config.toml
arch = "caformer"
model = "image classifier"
dataset = "dashed paths with two dots that lie on the same path or on different ones"
train_examples = 295000
image_size = 64
crop_scale_min = 0.8
horizontal_flip = true
targets = ["length"]
num_classes = 3
norm = "layernorm"
norm_position = "pre"
activation = "gelu"
mlp_ratio = 2
head_dim = 48
fused_qkv = false
qk_norm = true
parallel_block = false
inner_norm = false
drop_path = 0.05
patch_size = [4, 4]
conv_stem = false
depths = [3, 6, 6]
widths = [64, 128, 256]
kernel_size = 5
loss = "cross_entropy"
init = "xavier_uniform"
residual_init = "none"
optimizer = "soap"
beta2 = 0.99
lr = 0.0012
beta1 = 0.95
shampoo_beta = 0.95
eps = 1e-08
precondition_frequency = 50
max_precond_dim = 512
one_sided = false
adamw_lr_other_params = 0.00073
grad_clip = 1.0
steps = 11800
batch_size = 384
epochs = 15.4
lr_schedule = "cosine"
final_lr_fraction = 0
warmup_steps = 590
weight_decay = 0.4
adamw_weight_decay_other_params = 0.01
Rows from block 8 of a small image classifier, named by matrix and row number. Rows with one number belong to one neuron. Each number is 128 + 32 x the weight over its row's rms, rounded and kept within 0 to 255. All counts start at 0.
After each neuron's rows are labels from the 100 images, of 14848, where the neuron reaches its highest value: "responds to" is what is common among them. Only what is clearly more common there than usual is listed. The data: dashed paths with two dots that lie on the same path or on different ones.
# fc1: MLP up (model.blocks.8.mlp.fc1.weight, 256x128), inputs 0-127
# fc2: MLP down (model.blocks.8.mlp.fc2.weight, 128x256, transposed), outputs 0-127

fc1.168 [179 120 103  83 103 146 164 158 201 138 166 135  61 112 112 123 101 119  80 141 119 144 143  11 130 100  73 144 132 126 105 171 141 138 128 158 113 160 110 163 114  77 129  93 135 145 157 153 162 206  94 146 190 102 156 110 181  89  75 143 144  98 122 150 180 101  92 108 113 118 127 145 101 152 123 158 103 163 172 119  97 111 141  68 139 165 153 129 150 110 101 120 116 136  94 140 147 170 133 150 129 165 112 154 149 144 131  70 114 115 150  83 111  54 172  82 182 132  89  96 159 141 102 140 177 138 126 144]
fc2.168 [ 96  95 128 150 109  97 150 153  64 138 139 115 143 131 122  91 143 152 116 204 109 117  76 214 157 115 122  48 125 138 139 131 122 102 146  80 174  68 145 155 121 106 115 142  62 137 131 129 119 104  63 116  63 122 144 116 101 163 162 183 132 153 122 157  64 157 153 131 140 110 153 157 137 159 103 124 140 120  79 154 131  87 172 192 136 170 130 132 107 106 143 152  98 125 113 109 117  30 150 162 128 134 188  99 109 161 157 121 187 153 163 168 134 152  86 107 106  81 155 164  88 134 147 125 138 143 104  94]
responds to: long paths

fc1.206 [ 77 143 138 156 116 203 142 133 191 211 108 130  98 140 135 130 135 135 102 135 127 109  81 156  82 105 123 165 107  55 130 182 117 127 132 107 151 124  81 137 111 161 122 123  67 140 151 122  80 121 144 112 179 113 135 127  97 176 166 149  84 151 121 175 153 107 100 148 120 151  95 116 133 163 114 159 134 103 107 133 102 120 135 122  57 126  95 118 138 102 104  85 182  69 147  98 129 187 142 183  88  85 194 151 131  84 116 109 129 126 127 153 116 130 139 142 146 202 162 163 129 207 192  80 145 168 108 132]
fc2.206 [131 144 103 127 149  89  56 121  77  84 126 132 139 105 137  74 128 110 175 103 123 144 155 141 215 119 121  69 159 143 173  69  87 147  80 179 106 191 196 136 145 107 138 173 149 116 117 146 146 140 138 116  92 118  99 134 170 110 108 101 171 106  95  55  93 152 173 138 142  84 183 141 137 108 166 106 128 156 137 170 124  85  92 117 163 171 159 113 112 119 132 175 124 175  57  98 165  97  97 117 125 148  85 131 121 113 181 125 137  98 126 107 128 121  91 119 134  82 113 107 161  68  95 179  90 101 138 130]
responds to: many distractors

fc1.218 [171 128 119 179 143 148 174 173 120 124 150 219 139 158 113 110 152 173 170 147 172 132 113 171 146 124  98 110  78 156 156 127 103 123 115  75  89 130 219 145 112 101 193 177 133 137 151  85  55 133 105  87 109 135 141  64  77 141  67  90 163 121  90  86 175 119 127 116 142 107 115 124 139 122 142  93 101 162 102 125 108  94 191 162  86  79 154  77 148 117 120 110 143 124 123 123 171 138 112 136 174 140 156 143 144 126 168 131 116 125 104 179  81 139 167  92 160 116 162 127 159  99  85 140 158 149 104  85]
fc2.218 [ 89 126 119  75 116 147 105  77 181 135  89 110 132 161 161 141  90  77 124 114 117 142 169  94 105  79 146 174 177 125 126 103 128 149 125 153 166 173  75 154 106 128  91  85 148 116 170 142 219 109 151 191  99 100 129 176 172 137 155 137  91 162 182  87 128 117 118 175  85 138  89 166 124 122 135 114 101 158 117 111 100 164  71 127  97 101 111 180  98 127 165 143  76 132  98 181  83 127 170 135 156 114 122 127 152 213 101 100 156 142 152  80 163 142  89 139 140  92 112 136 126 174 177 167 123 157 121 152]
responds to: medium paths

fc1.74 [195 179 152 110 158 121 137 127 106 130 121 141 118 187 112  72 131 113 108 130 122 135 109  85  53 139 105 140 123 133 118 173 183 136 154  58 108 148 143 126 184 101 147 166  88 112  92 113 127 105  98 132  58 133 135 106  93  37 153  94 116 116 123 139 139 119 146 136 144  74 113 149 114  85 127 108 224 143 132 141 106 117 193 128  77 144 177 110 140 104 116 180 110 149 192 122 121 105 128 163 128 134 191 149 140  91 173 126 114 104 150 148 134  94 152  89 190 188 135  95 188 158 134 139 133  95 160 128]
fc2.74 [134  73 115 134 152 145 129 108 127 135 141 108 173  92 154 196  90 129 167 167 128 124 141 153 139  92 113 101 121 130  79  65 171 146  98 171 110  75 144 113 121 156 108 113 126 162 132 142 135 144 138  95 146 137 135  94 135 212  68 117 110 128 109  52  95 151  91 150  80 114 124  64 180 182 148 114 121 100 146 150 150 100 122 125 167 109 130 119  85 142 143 120 161 104 122 139 134 117 136  77 161 125  68 138  90 187 119 150  76 125 119 109 139 176 134  86  94  50 163 155  86  36 101 114 110 178 107  85]
responds to: long paths

fc1.251 [111 122 140 165 124 158 135 151 157 101 110  87 132 126 102  54 119 100 116 201 174 127 111 109 186 136 162  67 181 108 102 160 180 153 124 142  98 156 151 105 151 108  38 138 107  87 166 128 155  95 125 144  94 108  48  85  90  56 110  96  84  91 156 102 132 110 111 143 123 124 172 121 142 117 161 117  77 182 107 138 120  93 141 135 121 175 129 116 190 183 141 162 181  82 133 122 166 144 132 148 113 151 186 138 119 117 142 119 105 164 172  96 109  95 133  67 160 109 110 161 142 162 120 169 148 115 101 132]
fc2.251 [161 160 111  91 161  58 145 123 129 134 113 192 131  76 160 137 165 161 167  90  73  81 110 155 113 176 123 205  82  63  98 107  83 127 111 129 167 112 126 123 140 133 111  80 151 156 108 123  97 130 166 169 143 129 149 123 114 166 174 165 175 114 163 107 137 154 139  82 117 168 107 154 108 181 131 145 153  94 150 117 105 143 188 124  77 107 153  86  86  53 114 141  88 152  85 167 136 160  99 104 143 126 117 137  75 100 138 123 162 142  83 186 129 167  87 143 161 119 112 114  96 153 122  57 115 112  92  97]
responds to: many distractors

fc1.20 [ 91 198 164 147  66 171 153 101 107 144 154 130 143 167  51 202 161  98 187 162 122  96 137  96 145 151  94  94 123 168 177 105 130 104 150 112 189  92 132 175 153 168 109 101 128 119  72  95 123 109 123 189  72 148 118 170 144 127 176 119 198 102 210  95 144 147 108 137 110 141 125 121 117  94 123 106 162  70 116 113 135 145 164 129 128 154 127 124 118 120 139 178 110 144 139 148 146  62 193 152 110 104  97 109 171 136  71 110 102  64 114 120 135 137 134 117 146 122  78 111  92 127 116  98 128 109 111 115]
fc2.20 [134 148  62 163 165 114  83 106 150 112 150 127 105 171 193 114 142 152 101 128 228  77 118  79  93 127 140 155 141  97 165 127  88 138 114 183 111  97 107 122 147 118  43 106 152  86  94 110 175 141 137 125 148  90 147 120 177 127 138  75 157 166 141 165 167 149  97 150 140 117 113 151 146 149 148 126 118  97 123 123 134  74  99 158 136 134 124 129 140 142  96 126 160 164 150 162 104 204 100  97 115 110 193 144 131  85  41 120 141 135 193 107 139 124  84 168 159 143 120  64 110 163 115 136 108 124 167 174]
responds to: medium paths

fc1.85 [158 127 135 125 116 152 152 116  64 124 143 166 126 128 112 136 134 112 126 158  93 140 147 178  97 107 146  67 105 139 175 110 102 169 155 129 156 131 142 134 157 100 105 106  98  88 119 161 107 159 194  85  99  89  80 106 190  97 139 195 154 106 174 160 160 151 206  94 102 121  66  80 117 170 114 152 106 155 107 143 134 139 122 122 138  79 100 111 114 162 168 146 133 140 167 133  82  64 106 145 105 122 108 144 147 157 133 118 159 142 182 101 148 125 203 124  98  76 177 166 117 174 100  43 168 138  97  82]
fc2.85 [115  99 120  84 125  78 128 146 183 120 150  94 105 110 105 136 161 163 130 128  95 163 118  57 131 153 172 143 112  91  73 125 135 136 157 121 142  81 119 131 151 147 130 124 101 192 124  97 118 103  87 158 199 113 151 142  97 132 109  73  42 113  86  98  95 131  90 160 100 157 173 162 138  61 109 109  95 171 165  83  85 103 188 152 163 163 123 160 179 111  95 100 124 117  88 102 157 190 106 134 176 132 180 113  87 114 147  93 120 111 100 167  85 132  94 163 109 103  80  91 143 120 119 172 125 153  94 152]
responds to: medium paths

fc1.0 [134 155  77 112 162 190 153  95  91  94 139 141 134 104 142  99 142 157 115  52 104  62  79 107  76 148 127 159 109  54 113 125 114 135 154  89 143 102 176  89 154 118  97 128 144 109 167 121 111 147 175 123 189 132 123 183  83 111 121 141  82  93 161  82  91  85 108  62 110 211 117 159 110  99 130 119 145 175 147 196  96 128 155 116 142 131 104 143 118 127 127 144 109 130 130 130 114  95 112 150 119  91 133 152  82 122 130 116 224 107 151 137 216  99 150 114 168 140 148 146  91 111 152 134 170 135 114 142]
fc2.0 [152 111 153  81  60  72 107 119 153 134 155 157 103 124 112 162 115 123  94 169 162 138 164 131 165 121 148  89 173 186 118 116 129 121 143  95 158 127  56 125 169  68 112 163 138 117 128 124 129 115 151 105 137 146 135  79 132 123 154 139 133 126  90 161 151 181 141 125 129  49 131 136 127 167 119 143 106  97  84 134 199  96 145 179 128  85 163 128 157 140 174 124 128  98 119  64 118 147 130 118 155 176 137  73 176 114 142 144  25 106 117 164  80  90  91 169 110 135  93 102 194 118 126  95  59 133 111 105]
responds to: many distractors

fc1.220 [127 118 121  82 141  21 159 115 160  42 157 116 127 140 133 125 145 129 126  82 105 183 117 200 114 135 194 125 128 111 161 149  48 123 131 108 128 196 140 119 139 130 149 106 116 111 154 169 114 176 121 156  92 114 130 138 204 130 151  88 143 153 111 128 134  72 128 159 117 125 132 170 142  85 148  68  69  87 131 115 119 112  41  98 181 163 150 186 110 118 109 127 134  93 142 125 147 135 130 188 164  99 175 122 155 149 126  98  94 141 138 125 154 118  74 152 132 143  97 116 129 133 122 130  65 105 101 112]
fc2.220 [137 145 167 142 120 227 110 184 134 158 131 157  95 122 139 143 111 106 119 113 137 132 109  33 142 151  79  98 121  87  52 132 177 120 145 158 128 109 118 161 108 149 121 137  90 155 134 113 125 123  94 157 195 122 118 143 120 175 111 132 162  96 145 171 120 181 144 135  92 161  90 108 144 156 126 166 181 163  94 103 103 137 182 200  49  58 143  95 100 107 164 147 137 141 105 145 128 135  88 124 105  81 165 115  72 154 147 121 120 132 103 187 106  95 169 117  98  94 162  71 132  98 117 133 154 150 102 137]
responds to: short paths

fc1.229 [124 128 106 168  92 139 109 142 140 138 143 118 114 121 154 136  79 129 147 126 136  99 169 156 132 143 178  86 127  94 148  56 126 111 182 142 102 151 115 151 132 132 122 135 195  71 110 176 116 123 152 177 177 109 176 141 128 178 144 190 142 118  91 130 153 143 124 186 168 118 123 125 132 187 145 171  95  83 106 139 181 144 130 118 185 210 109 156 125 152 104 142 121 206 129 118 125 103 146 144  70 113 124  89 158 111  99 122 166  49 130 131 159 119 103  62  71  86 119 119 150 151 123 112  60 135  57 135]
fc2.229 [147 140 132 101 124 113 148 140 113 188 141 155 106 117 135  90 183  98 107 119 116 115 146 102 118 135 111 136 112 110 116 152 174 149 126 148 176  76 106  98 169 102 219  65  89 185 116  91 184 162 130  49 141 172  93 154  68 151  84 167 120 175 175 162 122 104 119 102  66 118 121 150  93 102 116 100 177 146 176 110 121 108 151 121  96  60 103 160 167 124 173 108 134 160 109 151 104 107 183 158 160 156 100 180 128 165 159 106 126 141 144 145 116 127 169 157 128 110 190  86 162 119 129 136 121  71 164 135]
responds to: long paths

fc1.16 [177 119 150 136  93 134 144 160 167  95 105 154 102 132 144 107  71  89  89 138  87 121 195 103  83 107 169  74 151  78 197 101 143 185 133 139 125 168 103 131 129  93 155  89  77 107 136  94 201 133 114 166 119 101 179 163 119 139 133 136 140 140  91  56 145 159 109 118 140  80 195 126 132 126 109 119 115  85 101  98 122 121 149 126 168 106 113 176 148 100 146 112 166 130 141 111  98 140 195 204  98 162 169 159 156 162 174 130 175  76 165  60 116 114 136 118 134 134 120 106 162 119 111 169 141 123 131 174]
fc2.16 [106  92 122  86 130 125 145  90  97 191 178 123 128 148  75 114 145 162 141 139 116 165  68 186 169 178 121 139  95 126  80 164 103 125 115 145 138 125 167 106 118  90 162 185 145 182 187 136 114  81  73 128 127 126  77 165 141 125 148 105 143 130 132 214 147 120 107 111 103 130  58 130 168 115 125 109 124 143 141 155 143 106 165 121 103 133 149  50 113 182 154 103  76 140 116 127 150  95 108 131 127 104  94 145  74 127  82  70  89 117 127 129 148 144  59 136  90 110 157 126 106 105 208 187 157 139 105 128]
responds to: many distractors; long paths